From a checkpoint of a small image classifier.
Model: 2.6M parameters, 24-pixel images, norm layernorm, activation geglu, moe top_k, num experts 16, layers 8.
Training: batches of 256, held-out accuracy 100%.
Rows from expert 13 of block 3, named by matrix and row number. Rows with one number belong to one neuron. Each number is 128 + 32 x the weight over its row's rms, rounded and kept within 0 to 255. All counts start at 0. Numbers have three digits each. After the name is the row's rms in percent of the matrix's.
# gate: expert gate (model.blocks.3.mlp.gate, 16x64x128), inputs 0-63
# up: expert up (model.blocks.3.mlp.up, 16x64x128), inputs 0-63
# down: expert down (model.blocks.3.mlp.down, 16x128x64, transposed), outputs 0-63
gate.0 150:165140130138162171102195069071139138122123109103169124083130110104135099106163170113094106117108086112160135169089080147133132100125123091147138188112138151164174119159120144115118114147169181
up.0 145:128124119116144122134164081088085205116163107058118111116142088121157140173137138121114157161102126139152124137113102054127119117148126080161145057074110127141129102158148153071137139131148175
down.0 145:122044145132122147193103129141197071106119122124168157128105126089122137106088171124127104101130115116165083112122175158161131103134077124127129122144143068115135069122190066121130127143080143
gate.1 099:182093139158050121193157140174198178074137151140131155119122115070164157100187115096147118167128059111168141148153122128098120165122096145142169069104124124106123071194126161145134109107122115
up.1 105:129129194156112182166179147173127142148136131154113112112110126163142095097171137112122151068171077141096110149084154180136131159102126138166104149075122120122139071121125161142107101176143120
down.1 108:116153127165139178152151117148108104123109117161088017108134120106160131085120103110160148126115100087161064156201134156123126145087132089119110139109110121215110136134053122149154144160124156
gate.2 110:100132082144115143080094136166166125149159149155133086097087122166160137094128067158111148135137108141141102162137129243139134190043125119129135127077088162140156118120019113156155071163151115
up.2 108:117129145135094106116126131108075102134066098157134145127123089148120122068096125142102157137114173124098129150150125107096129141203198117112129162182167166157137123132132119097122164104126138
down.2 112:154113137136198104115092122105133161097093092160134138121071109146065125189116181120105136161174112136109124089077134179168132175141156135159132122177133143061082151070123133118118065176159119
gate.3 088:153159111175133072084065128134090100151108144139117106129117117200108062143148158083134123148163143139114082118071153171120141124119183193113186152072135162093159127089154118141129084108073132
up.3 087:121150110157121192171170132079079104104161093148051122130153142053124178091102128094108131091091151120143166161160142095140110143135060147194108168137175107147122135145163151134128163163168116
down.3 086:094182124124112118182135091159111100125120074117168173166107161174160098129129162133104150092130176130155063141102082146141135139086147033102122123116073137108085163160080116127126195130111092
gate.4 070:162105078180084118206095166087135141118141149186143095152124124137161155087159126179109099128098109073117124115152061126098137169114122112147119127202108101127113081116132112180116119137107130
up.4 080:131127170134193068118056083057149209163176111075088148117093134162133107163179139146069155110095089127180102102149090122113156135194151104161150161087152180128141119144148156144132124145123098
down.4 077:202134067136128152163135143132137153164079092121106101095121144109123152068159156112149115120125171181137119073129069163158123101116126136146150101098093210105091131124182184086130115097153185
gate.5 107:102133087109118158117151136188154132112096160164084109146078179128129170141045106126191146117140134172153105142115123104112104108092151182124126144103108160159155189106115122118161138197119090
up.5 100:121166099051129107147071184164118078115132132176103128137095119114131067164092137172150149137159142154118133134106104140124077171141161159115142095090085151101111201118173158071129165118113135
down.5 108:197081168122130087139157148165116129133149144095183111162082137142190143091089087079076094151133149173106150148138083058096107190175099184149098142135126172094147129128136120100131105149136200
gate.6 126:117100114083133100144119132142172122124185186118124104123081081112158145101132140143135162153132130095153084147124173041152118103126120106123142132126119082112151164135210121134157110084125137
up.6 129:134162126156152160091129146094060135114094054159104147138166147164099108132083122087157098118129171130085144113108098213112110185142118135111124134127141136143133088145085106150102132175115125
down.6 140:084172135137158124127146177114072134130175135156126107078152179139081073127109103096152143104128087064158129155231099122116103159142109139147143130171121132129127102131171164158118120112126099
gate.7 065:163177104162120178083123169080100141159147123115197101105132100116126109192113132156104175086080124184089151093098151140125122100084137164133137121133094135099118132123088140126103159123178110
up.7 065:156103087172138161125142150066111170155133154106085114151085147120067168120192129122150127129080171114141159069111127164156122125084165115121118117075107141168105186152080069158215104172174168
down.7 068:157153147108144184166092109164136134101174132126141143093132157122164145188148149146130164103136123144136148138101120122102181032094149169154132133153103112106102149165159093158162115143108142
gate.8 098:122183183107117081125150087044113121124194104144072106141107140121143107151214128131172132102133124151164169152128110092118162115155149100151058081107166115109146111130078119131126159102085083
up.8 100:151184189118134104170133121111100130081164072114087099141101103107118134107209080066133180126139072152160149108126105107155107105136132097141139073105127101151133070150114170150139139124096127
down.8 093:115150066139118109113064148174177148074096150114165154117108054138133114117060183191141083163154138073154154133121112063135084131167116103062096178091146121152089142114128155112150154153129113
gate.9 106:144159072112108161108117165144086139091163115131178154131065142129122159144101128155112170135132092114071115125151109145065107125092170166145108149157161146130157126088126106109120103155153119
up.9 095:123177185102170150121174137151108091123101127150151085147153135106097150125191092178146147112170108118101114121129162082083133118081139191102150138144119098127128091077088130142148090134127116
down.9 104:019137097147120082173121134126122138098171169129157143110127132135112154209129071126165106138124139118142132167132159028163085103132169115104141094161154140156118109122164138145130154104159102
gate.10 089:116163101169155146161133106146150153133101150218157135146130151104086184108154110157145143173188145115044130092136153085179118089101119161139145123164127120135155101073195071096111146149122146
up.10 087:153130107142151130115165130110069140126168074070195122121123123149136173135110147089145124126147141140152120091151110098101141149072102143190148142097163157119109146134156192088108120163165119
down.10 085:109179140123126116146155169182084122150108121140143064135145137087133117124086123209185117062124100174132117167126179139077142104126182113148142144105125156110096098180087139142112177093109133
gate.11 079:096089137137121098132118107076215144137039136115127132119115117137139157101110135125208078190172146159159136125102086164098138114128115175088090106116117134078106108154167099137155094088130137
up.11 084:142132126114129097133119137117195161136084118130190115140110102154161198078152140123159127177136180107127149111120095088093150106116105139096129144129119177098071082124141141158142076077130113
down.11 083:126099142111097102173090161176111173150138140142100115133124132102069077096129122117108106068124128160078104087136113131158172148190096211130137144105138119151125063117147182139142131159159115
gate.12 061:073078159122075094149101119101106133095091126148132156132144119140122165112149137184127117100108136155111100125071101169181141152082166091069152117162142124114119117111091063196083142113115169
up.12 061:097052172093095137171110121081153117112115131126131153150116112140114160119132124167217148148117141114107087114081098094153126126148196115120100102144119160141108168101117082157061118117166143
down.12 063:159162105127158108133135153168051130174157164143089132133091161141120172173132068103160169097130129110115135106121149086100097133091061164087080163169118137107144215114121154132158119166107137
gate.13 100:086104125120163117078094086148109138156130108107142147120103141096094203095144116155160156146117073092116116096123028112138157102132134131173086159119141141112142079174094157126120063171166112
up.13 106:171147129189104131103178158113136116111103123107137086127181146167172036159144163087109122176119137123139099131146187177103085146146106120144154132199111105137120192067119080127133171057136173
down.13 109:128107097091161120127153089094101085141158148113117190169180110160103155111103083122146134134118151171156155128108128087133173142152124103145117112099140130094153140162114119156112130101111073
gate.14 120:115131051133163076077156147111065199186146145046114097142093117142198116151116145119169116158165095130132096153136137088111118082060151122117094094113070124151153142129147094121106117121077102
up.14 129:090124182142069153170104121099190055091114125180136167120164132096052133096144111155079126121081154120119174072087122122152128139163122108145142195122176142125114138133132182148136120137172161
down.14 119:094152186171138150068152102129103165138131134125087134155150149127136141097120203132130119104094117147078108107122129132118099121111149079128116166126101147158138152130122153146137087198088144
gate.15 065:179168171137158147129121115105102140139158187119094143157168139067137127151178148106161087052123109156085125074112118089164140141124119077191140088006114165112139146188181151133159151142175132
up.15 058:165101129149100062138138092162179161171104157157158090183167069152099105182145124130113105130120165082097110163125088142124132096144099080122086111135144156116162105182192082175087149150116112
down.15 064:168140072134167147121102120119117163082114152110106153108098162077118197104057133142138149086127140109077119159047078126105160124135131175097152160057123146161137141163138121131120113161116151
gate.16 120:132156222182115128140077158116158174077115102100123142159160146109149138166120127145198101116169126176230150128100100158128098122148116146166138112125123141092114118132117099053130126096111087
up.16 119:155158158166146126120086146127117115095113096101140150152177136109149136165115144127193133122187111189232164138050136135157102093154122149146133111091114134127111147155145130049119115125113123
down.16 126:081094116152134079154178107141148167141135160139123139107053124195097181075130099112130165154164150176116152191109147131135148104135098144047122159137111104148186030122143202120116112117128077
gate.17 073:091153132136154027104180092076175113154094181102074130139126089118067058175117160170158105136131104144154108133139125110089129155144129124113104096145109170199145135157169154101112121125082086
up.17 074:173116136139106180090091169137083162111176087181148119080135155133161178087131106076110119118176145113166121094189161125141131135118161117130105161168178077065096149102123103171189153153137123
down.17 084:096123182123137137099152164130175113077126139081093161146111136136146114158104148098092102094130174042051091136165102081215108143112135106140121125160137100131168104161137155130154169178132137
gate.18 117:105192092105109129107113123180085133143089157137114144134146181183096133197067124111093124138098116072060134136151151178087079121163140070113073100119101170114112142056126179094115153144171151
up.18 134:128138098129087146197096108249145113159100180167136179144180171162135101178092126153090157132117148109081088157081118182041141144158120099112067078092107144142079150127162141113072152131146122
down.18 121:144171134176154135124118114135096203114131135138131086158126135119134089140168096149125071129146093130109129141169117139101090097109104127112158071061142138069155191127147160152104069100184127
gate.19 127:073130126168100142092142139134099099131076156126108159143112136084173164147120140126157133130163198112151119132113120185159131110136173166163121139172099104124108122085133147111102144184150107
up.19 134:172128090098165139206095124105140171112182126105110106118116124123071102132144110094125156118149070116143111151171049166114116126094170130116152073085113125139126106151112113170144108119137117
down.19 125:094182124176133180118094097105134094134143180128085159141088138106124105141116168125154129144140138084135107134134102124130127125137153121181165102146143056113157075105151164135146150128112119
gate.20 090:071126071124121132072189093164107123133106128081130164165098076114134137153147146152165099145149168157131151117138024146156124118202150130106173111121096104134121172161185158163120156102103114
up.20 108:089076101109087112103159168185118168150073124147116096118161093159186146160131184162085199177106146100064105126132086118136133144173106121084116137124113117121077108074074201110120134121104165
down.20 107:115135092127115127178104149151142144061152160137195164154107138077128047100183124075146109173104081110130119138094173130129163095122179125120138140138068186129141171152153091131124157125087117
gate.21 159:139128168085158122075106141134119134140104115098119136118069072140117128121146091177148144132124142133173149137114103255190125096162098125103171108081107088083099146130146131137150107109203126
up.21 150:094146090105125166139161144097118134090166067104168140148178151131163138095162101069115129133184187129084138146126130065146134167117176133094117167123132114087177095106137103114114126118173179
down.21 153:149161131138141124139111113106131087110160114098120123083114179129164135097073116093128101125146146137102081119156097145140141067098111173171181137125138106140147083142119128177120101110109148
gate.22 092:159113154110153136125170153080141145103105110099130129107147128057106147145079117108142064118137143107182118147102137120138117152134128153116116123152122081125147178177075152124101107108141126
up.22 096:098133153108149175117166169051135134105120146075125151088120141036132132154114136129125120081083126124161131112099116132119126145142103126135136176095150116159128192186103172115121114162119112
down.22 096:167099161179187076118187133128130141138113092109106121146155156152090093091082168125149155118123152118111124113106135166132196129114072095082131137143079129164138061131144095134156104093109148
gate.23 077:163086166047077067123117091109087111094127173148145174161091072157157123162116160162152082144118185177087180115114139169150112094086062148151133098161151148110151165121140159080237097135109088
up.23 078:114135074166119156136135146112145114160147170130127100089097149100136088053099144064088168152121095082114145176132148131214097081091175129132154150113107095163128075128114038140095122164169129
down.23 070:118115165141138065134118105119146167127129119117111140179140103147122128126092127150176080188128191140127095158136094075071149093120104081144117134118194183061086103130151070120113139139109209
gate.24 032:104174079171150152047124152174139147104152165108145072104181109158136145128120133129098133108067133142064105128140165154094087131209147119170093091115092108096078121174180147154113182119190140
up.24 034:122134143173113133175154156118165161130129120135126098152162146136157125134143152202086112107090149124058156155196127056164126064133165126089086142152151201094104118150121092155126135103158127
down.24 038:133111167142134110124162102122075112128148155164139083127137090210164111118107163163085202122134095124118072117042112093192119120139117118153063098163107108120115164148134146128139137146136098
gate.25 100:108094136203140109109166094202061091143108116166157116092189160146125161099130160159113116155098141190112099122117124135150130096159157131069190135077123091153124171136172110170165137105068140
up.25 104:168105146067141139114123122108080093105198094152117167193117120109151098143182132062141145155065080108132127112117126083136135116122156128108134097102123135116128148125160075104143138085172212
down.25 100:141061090131122171140115131144136119117070122122077106132182162078122148156100167128119111101128139076061127086131121206083128153155099107115171210145140052181160142171120143109129138162115124
gate.26 113:147103148180150163166114134156137138122127133085121139104122077121122091110113119200098150098110116094124153072129157152125142153151155170164139074061142133118054165100132079163126157100144092
up.26 114:125112236150124144110140138169146128125164158082159105121116117109135138099085132207166107115161137099184141129085139144168141133125119131187125087028113148106099144103100085140189141114164111
down.26 104:103020055105122094075082090162124138107104092119178133125161130109131146120131091132138169142154178119146138092143170112134117113081162150078158120121112133119207112164081092129126138077129187
gate.27 061:147122080121177109142139158095198114134115133107143128182074113161168077129176101116141097136154131141148155107150134037116107163111121171124160085091109135155091058085114102119112173115109122
up.27 059:052103106126180111181057113118146154129170112114159114123102089092194058140217126100109131170185146154151121111133116108121131140095068134156121153102152122152124126120068103123143091153080122
down.27 064:057163107107165099118122182153122095124145125090152111154077145102132076149128129122143121172168094118183190129147195150139134154107143150132127121097103098182131079095176080118083116104117159
gate.28 143:176109183105085126154146136189130107153151128124136148158121174138091080052150122148130192158136129138138098133123128156092080127133099106127081164155125167111171154189133154138171090187121128
up.28 146:103138122114190130118126100094160172110130171098159107123177073100148193189083130112145078120162111105129121129183092128155152093136140117105129087108167081136073099109148067150118150077107142
down.28 152:101062187114076092176162126106115143102166160154190097169152180120103143149122128126146158138112137113092106148134165077080154119116134136176099145103151055080149103106123126073076155106116126
gate.29 113:101091108130158104135150124102089060092138102092148136131154137155111123099168161176119123164106224117082134094156095195104152140092134082138102146152117129091141205041152181142125109083144091
up.29 113:128098107116136125113158131123063097099136111074172127129212136167149100155173154207105103139144181161087110074121094187104109131134132085155121145137142143094128169066129153136109120110169093
down.29 115:113158140127156057078133144123082083147102107100151098143164128137118111120118174144138116103120116122143058137157145147186118099112151147039229154151138134162117149167147122165139100119101148
gate.30 047:142108128098097173146087140092133128097133114152132116116110100147216094128073080119143103064143162139087146114101111119139105103103117091102122084142078112106152153065120165119154102204136148
up.30 049:128168223155123092207149127085126143092139140157099154117150153147108142171111059155118112091148145116140108114117164110130130111127156108121161086119132158152137120132205157081179109142158155
down.30 051:105123104149198126140157105130100215107179153130153077161114147105092105090093188100119155100148136123144089100129153135129099176124152127155133143067154152128150136159114119141149118129133142
gate.31 083:137182131143092134165149121165204080103176104062148094093136156160114149145115161101148157179111139132146124079120188088091152113163126152133069082103075137153118136061127083112123090076136127
up.31 091:164196132190122158201097132175125122125134125129158119105113130130067195121105145096195159150127143095119139110145120101128142129144141105142148078083095103099126105140113131160118103129128100
down.31 088:149106101163140173159127115109101199093116124093159124135173159056137115164166108139100135117118070165076144064072128152184133139162099162131083154135176154113088172133143100128117117180102129
gate.32 173:110089116144151094161130131126137155172085107097134137147107135138160079155199156175131222104084103109105151115166139136074116108105164120098116092201108136159144095146104212130108152178130098
up.32 160:147082159145050108096118103079183161134124137137086126139128157123151101095090139083115030138146151129089115149111106142070139179150078127116074199164152118142155138084118138103150105122125098
down.32 157:116113101101121182129181099180156091116136009077174129120098140114169150116152102165109139070135124146145140125069113171133157089090162155105142104087114111169149151175144133202121101121140103
gate.33 059:126147096129126143132083123134171106125142177095136113160107151121150021111102154077114106156168127124132130100172063085125090084121135166103086199142138164083185180133109114111128124161119146
up.33 057:088102137106079164127156061062127126175098112108142131154167180088122156165120207068160150141126129141174089156035080092173100122129098094162094192117113152124135129104136114130155063117185139
down.33 056:130171102181127095121111146134148122158082108152085104144098125134138120148198087184100091115144143110095099190163074114137111074157110101152190086091132138186035122105118133090121126165086100
gate.34 092:079172047144145222158146133089083144144162093117131076137072202130143173140087105153102090116110159121102127145108178157130106157149143125142076205153154125143117095072121136092180118115125131
up.34 096:132157090083139182168132078158106172148105133109089131141150052113186153087120121110149152132132163109177157130102094164178126119155130091174151117141119137121117128159179082149132119093111137
down.34 092:141085088151141110187094132110135105134120147148149142112133142086123110095131133087167124188117110107084128125176102174100122139121144118135083072133105149067135149157107162105124123113122135
gate.35 089:066137152098152101191193124149052106134038121085110133128089164118100137081163176134098145130140084151147157118146139154132153137080174138136111102124113186101139167139126117119105129147153099
up.35 087:124117126118080096180116147145061122178083158086121109097123147166093149104103134175118120111173096140159122113203135132122152128052171187151100130098108120153133080066140092151159128115147082
down.35 095:145051113164094042105115098163133110038166127139146133128099120181129207149177114141138160128131132123152173185090138109085203104131148096083095107090095147166141081197112104117137103091141106
gate.36 104:144168179112083156162112122141130094098132144075160132165107136127170122139064145162120157130119214161054112066097164157106128129136120154127092108121173161133096194084099169110114119097151157
up.36 104:079167079086137129178116144117193133101114097055164123154129120167148088167137150155085153085135188112099116128087158102125181098154127138124046107191107112140121129108120087210121151122152139
down.36 096:114077116153155145156103117134063143103143175139104106080155121157134117118118137128142141154123076129142095116154145084152183147126082109162122127113152186104126093146125115098167169131115140
gate.37 135:122147201187140075102135136130130141157170129159111107126143136081112144157110136185134195153083155142110143140116192082169111100131145091133127045156133149136110138161138069085142137157187110
up.37 137:165131188145140056144156163118091165164166129166120109134165094097126128160098137156126176139103141145127126137130172056166105100163123082131130073167107117126144165095119058080169123154181103
down.37 129:171067101149114114099127099132169153113125138130133104160113103128124138108154100087137061187137105119084134179110124109135190106133096151095046124104100151095133174152146144143124089159066128
gate.38 046:175103142169077097099145184087119100109141138139149159110140161143167146041077118153114117104222138094084163149095105112119146096147103200140142094081089146070111101086123205107082174111135119
up.38 050:169082086129138123105169151112125157119135149148149126145118178152135181130127101114157117123121099124177127120115181176229103089080115125116155147225138096098181146136101081074112125157113141
down.38 050:132096120155144132064150060120148095125099177066137109094115114146204163109141101097118098183151140147161145147140138117075154086121155135108074170142087122138142125113223123117092105081098079
gate.39 068:159150165184136061104079085175143107173156130126100127133156147091122096134164146191097121097074129191137109090139123182145095140138101105154102188161149165082099224139185138113133152133107138
up.39 068:160144168166188023143122134183154129126102174152104116111167106117085075123131112115120150079109141132146096118136118113151132125185168097156154130098159130140125144162112147117131127127103116
down.39 064:153143078167083155179110117134084137081109120173180136113155169131105060109144149116096120137152123147153114129124110150173115145081173154131119145110123124086103124101125095080148129175106154
gate.40 085:167119115148106196187100124195223057119207100103183099123084091101146113116169136129142060124096120123106175119085057079127129137078101130146188173105113138128150098136136116122112114111151126
up.40 082:125136098143235110128136101066131216088135183155062098142107156139132108131115092106101225148158076141132070105168179149098127126109135080153109088164101127109116173134107134099125143184095145
down.40 078:123142151176142112083115079110205096150118128087139061121150185152182065124095160106131128146151141033166127177148156097102100130083152108122172016103116125104133112128120140121157142088172150
gate.41 067:101118138141196208188155100101128142140167080121113119158112155088124181138187125134176097130154152119100069124186060098128144096090137201146113139114132106134175082092147110079156088115153090
up.41 062:101116133138051182116097070159086112085115110097142118111083150150132155103083136122118137153178131080117152162078148108072155137146141136083143137087125156148160183089109135118130096094139117
down.41 067:156135094149146056128185114110165114139141108069169120150137095183151108127114123073127123072123110151112127080141146146112154125118129146124093124174106068209136108168171161192129157161148184
gate.42 099:123073133181110122084125142163057154143167124109090158088179191103110156107112145116155148085188118091091168141144109209100113113142143123161098185143109175148160143093122141137159087195148133
up.42 100:128160094131121155205171106122224133121061125135172129159091077145131079145145147146103139148103144133167093105124136064171143154110104118089151050088162076127099149139121134134097149052133121
down.42 108:044138165078114179147158131124126141107146124162166136116122142156181094078157120140148163106134081106073174155094104094098178080122143179172091121155143144092135053097151157116092112136140115
gate.43 104:066135188112103142173158137194095147133118111122125174121156166148159101084110136128157185112158172109076108148178141100140186112101173091116133165133109082114145077148136102100124139067143141
up.43 085:134190140081143179118158141125076145148134110089094102089143130153147140114057120114079151106154124133113168153174134086146162095068218194141113145152159127169108215100151069105113105114158110
down.43 092:121103161110126085112083180164128108125110143121142065131098103107176181156137134131130135168099158137148105136080115074166101230138136133092130132187126113061112133127125165113188227071150173
gate.44 065:147113093083138126134119146160087120143112165117129117118122176179141115124144164192133120135046112137159160091175096107080114073036171113165146163072133211163181168078116081095146144132119080
up.44 075:167127077140100146131106153137155136094150124171119180122117137075121134170216118160087104108145059145159158140130112110151166176197101087096118115142189122120085114161154152177103155113124098
down.44 067:136120131074101082102152103179117114130097135119101167111132166117086150127115173072141147142114171153118108127183139191148134173115081036178130203122142084190086185106114113127099104113141160
gate.45 071:088184127135148111176127077099142144159162108105151148122095120166109153112114148142112129073106149145063109138064175122145155149137122154096127124141104076137171121136096093156105088149101141
up.45 067:134090199161114131147116145112044147132095148107111077125138167114160177105090099132158109151151138121160140103141057142122142113121104077165162135166108128120111151103125123105134165082159200
down.45 062:192126155086112108203104128147133163125168136148135145112170104175136142123152132150092177103155108076128135119117212065095125118173105105076108076150134096095096155105122107192142099109129171
gate.46 074:109140192067185192177143114114118142120154127093124108106095155097108137136129114161175120147129069143128106111165136123166129129084173146151134133116104119114143086138057093141147124168066080
up.46 070:083135141123188135205143118094102096146134082112167135117094146114117107122157118173174093126160102135213139127177168082131112145111141107173119079125102113104120082120111085106110136158077120
down.46 070:172113092159114096135102111099164129145112151064094140152133120220155125200090156134128075101118108099114115061081158110164108140151107143127105141132201123068092197165135141117139165100159112
gate.47 066:152171103155155085141093106126110138179128153188140154091146135121159129106206115154044117086132079063147107131158104146144147160129172098148117096093138134133119183141162180141158075122077114
up.47 061:100090118079103196104171186142124109121119147165118172103132153149070160101077148114121066093165168151122104146099046138128128093164151106170135159163111188216128119096089150129130156142151128
down.47 063:108108172170191119090151118107089108088198124134157142124091148139146154081182134138123148076159125165162075098147153099108103148110119145092133163109180162122117143161070100180118105067168145
gate.48 120:139159154078135079128162120142086159110123115149096122138119108100134116164162077123155171115078019127124142178136177178135121097117076110142134101162155120121098189048194108141142176109072084
up.48 120:130098098184111193132104102106175094130099154118155165104156154158096167053080160145117093112183248156111097095114132063107118093103119149084129134108083133143148124144091130140143096154162178
down.48 135:120120120137120137107096132096126122103075087094127063168120170147167089154119078119130106141134082160128103108105035170127089145098178114153171124132129151180159155097124115120173163101108163
gate.49 173:142086125193146135094087119126093023117101103169121126121166158103089128101185193057147139120113204142149120155145116116122120071129115132123101165142135141133096148194171076079141117158101151
up.49 164:132173107070128117164169123090134201110148122112134128122092079097181123147047109202115152138145059128150129093122147118156137185135145147123160096147122133125144065090132191144124153096102118
down.49 148:132149157124111172164153108156131100136144132088139153111124141124138115138104113129117128134098122081064160143140180091115143093050189154079165086103095125132162114100173118112105157116177147
gate.50 064:126163113073124134092132083085205139146158103077114101135112139166185097194144152180143121073140151122140144099127149114156134119126102163127078101189098142118154091061135134122121145097146137
up.50 066:031124135119180133099164121098138114123111088077084105156138136189108159182149166158187136124152148121105118101131191132134151201117130099099112097149151174098101130066140175169150121103154142
down.50 070:130128148158156106106127108127109125133180123125146104137097133148164189139142143118121126059121094131129117144050107086151171114059167150117142144113128084120156148109092096171104137200109131
gate.51 064:112141156138103162126093138107097183151121106163100141164154193081167192147119123124160211140161079113140130054124164138120145152103074152164125157139150078069113127083164123125148087101082155
up.51 067:130113159216105130117122124119116117076138131109124114102165110125116110190133115178102113097133139124115132138126133076079090119115136098157157050104132133125125043121169133187129104091181106
down.51 064:138111127088173064149145143127145139110158158140145103172188084134112086163154064150099102045154143183114161137113161190100156095152113134131149118077162176128115190114205136121110169076143102
gate.52 095:091121118148099162158181117135135081145122100084179115085096123166152038109168166099123079144146142136116139133158121186137105092150109151129133167058085180166155102176073087145124157083156107
up.52 083:086128144112067137117168141151179116129177120090187132103142148137139115108156167129155153148154141133156159117108077186158051082146138169101154126129094128142162226171128050197097108110163092
down.52 084:176060145144124078162111142118127117106131162127083158120058110123125181120166087097156122116159112132149095164100105135144138109112147200151166148163110149049083108135074117103163156202117061
gate.53 121:115092137180139096142115128127132152138127122124142127160137116103119079104089162151127088120117073110081147155128135064168093158202128140164145104194115153113148136106122122125138150154148178
up.53 117:170156149100090214092090131163130096141127126136151145106148136175111123103168148087118135172119133156149124143142135147110155126105128154070112181015091121111120089200101079122142084123113106
down.53 119:158137139132135173106070170089146133140130119076061149139108124183137155147132121126067116083124179169160126112076142094171075130147085122197156103172169155122124099092180134130140185105139180
gate.54 075:150156152154155131092205157092118219143096130083172158116101121171171086109159146130135180115091119181126075132121129127100131125126162110131121142123130157109109116078140089176122126124102109
up.54 075:092091116132118094167095122102056112106171096190137112150099160128072111124116140063128082172169158138131101095135122105113126216158106126137134122129105078109128125141123155099128159099142137
down.54 085:184122139181125171103124088147169109147144147068097088123129111112178174135160112107136111160101162134162218163117095175171128156134182172163162160088163068146123137138123152137106131125099128
gate.55 092:101098102144157120102084136096113114110088132175134100142061192148117141110161174095198127144108178095089074129153093113127145165133088100145129182214127112117130125185116137120172118119122140
up.55 097:172170123136117150095103154127053079139024092082130150138124146110120104148171140132107167076159116176137109123140141133124165119152172128094150129137139119130098139115117092110097134100117142
down.55 097:103172115115156153141145116090138153118112080116140082116160089138182110137159124172121078128108100187074097124088090077136141086119113113103102144096108109123105122161148186132122121159164143
gate.56 072:108101102094138135127114108068054141089143109135134144109154169104094182149081096122167126141079130132146135129142135142078136103099158152154138124097113242129130189095128177092159117096134161
up.56 069:145133219182111132162130129055116043114136118113129129099135167136095077117107106091107099142126174148106136174150104119137158080147138146157171144054095158155144067138099112183131116179140121
down.56 072:083138134108155114179146132127183127081153135146116141112162175165149110073086116157219100192176092118141139103152097106098113132144149096115134060133047092117089141173139148082083154158146180
gate.57 083:071148125090123075151212121143181108102136133094149119132103096118133120137103108133161108107173084141136136129166136100146207145117113133109151155089102108175139078127083166117124177080095088
up.57 078:137126130137128145099200135132177093094133169157080130123056151126128107107080084123104071112135071144147100150154146188076163141191149154137164133137134114141160156071072130122120145159128082
down.57 078:114088117119100110145118114103125143122112191124144056163113123184137098096161169182128095140042093123204059153141077100086151129140087125127133186097145154156062148173108121110176127105120153
gate.58 138:154179169165110127147108096107156116141140116115202101125196089140123120128117125111155152158187102130117142122141100103119110154143146153129177069100093119138064114180164132149089133116167145
up.58 144:088174110155179140151140129115113153096190104114143096109163122118146156075059100112085164137143137157078110153172151152172134152119162165128165098123083103141098155169152147148094137080116137
down.58 139:077171163116165120126095146098077163149150123083189090151135165141112105167139175138174144162143112087127080177150102039073111135089162167170120074125103122121095134127027163086148193146131121
gate.59 122:105148094106216139167124151139090120120121085106147148082172156129134126148047128199070200090165103130105126136104125094100077115104200147102141080058103120134077099126135112102161129154133218
up.59 118:160085098071155171158104101158110155168122125127131131100204094087128170112058151181154127113146090143136169147074108103151181173164096067106137133126178104141116121140156113115109100099118196
down.59 116:141112145091072147067126156094136111112086130120154159156118100132222144112119180085130083074136175189104106124084151166158169134122105121099146167120150092168103105130144143123155147112110125
gate.60 093:060101137106153073124171134106132118123095134057120099115189116115122120120129094150162195132069075117157140156131147103127176183139120117156153167098184179136131057139154096119132109063070143
up.60 094:097073124068165103117161130118121133084173161075085119163155143104141170152084093181166130157077069129151144126143086143143131139156091125176123178085117144164151063103111084113118124131069084
down.60 099:139109120135097098153119106129141102137123145082119166125135172141075141131119154157119104054147068175192157150147144056136141099086129128101062124079136135143156100147104140113141156171181109
gate.61 131:068144143108082097155123173145198100127078156102110136142090132141147134165151147120140082111146168109135128115080134094075108071147104159126070186147150160159122098198082127147149135164106144
up.61 139:097148128123108129183116168147165132106083145084111140137096175135167139155136130108144080108155161134130116107077178086107142131113119161146058161123135124111086086136089089127120135132072140
down.61 141:128105153124104093154102153073114147172092131146097091090106105105158107121145078131127095035115116157097128155153157060127183098096121161158087152175127094195146050131137231122107119136124104
gate.62 091:102164085158114108124131112144146197150114068164141144155107096136149100126151050138170190145081099086143130146070107086158175155102146126111117096156084118097133107084111115154093125165133154
up.62 083:159192194088192110083130159160044120113132141173146133184139176136104127178094092119130149086212082077107050117155144155110131143100155110145127127131138136086110148094120110125140153159171137
down.62 084:084106142153095123160137125143141130139136109156109090130122150102080173180089132145068139102109040095080111077123146045099176148130153105110116111118108139072095171110131130177142141163136123
gate.63 097:133185137116029093255127118125113117106125116124143146126155082133130150121118145162143128076140143167112083179111148111150152071115122098100128071115172057103100103223116121161129152094104130
up.63 098:153083089136104176055179098184116088075052188178117113158118178100164119115147131062135138145131092113121155125144095100123138162086134204170113099168117193133171146029147058104114137114197110
down.63 097:071120147098126108088170127147062122198103120151151118098118226158150157098106161123124109092096150154116092126139151091108123069117067154067164145141107115118072077170130137164142151124120146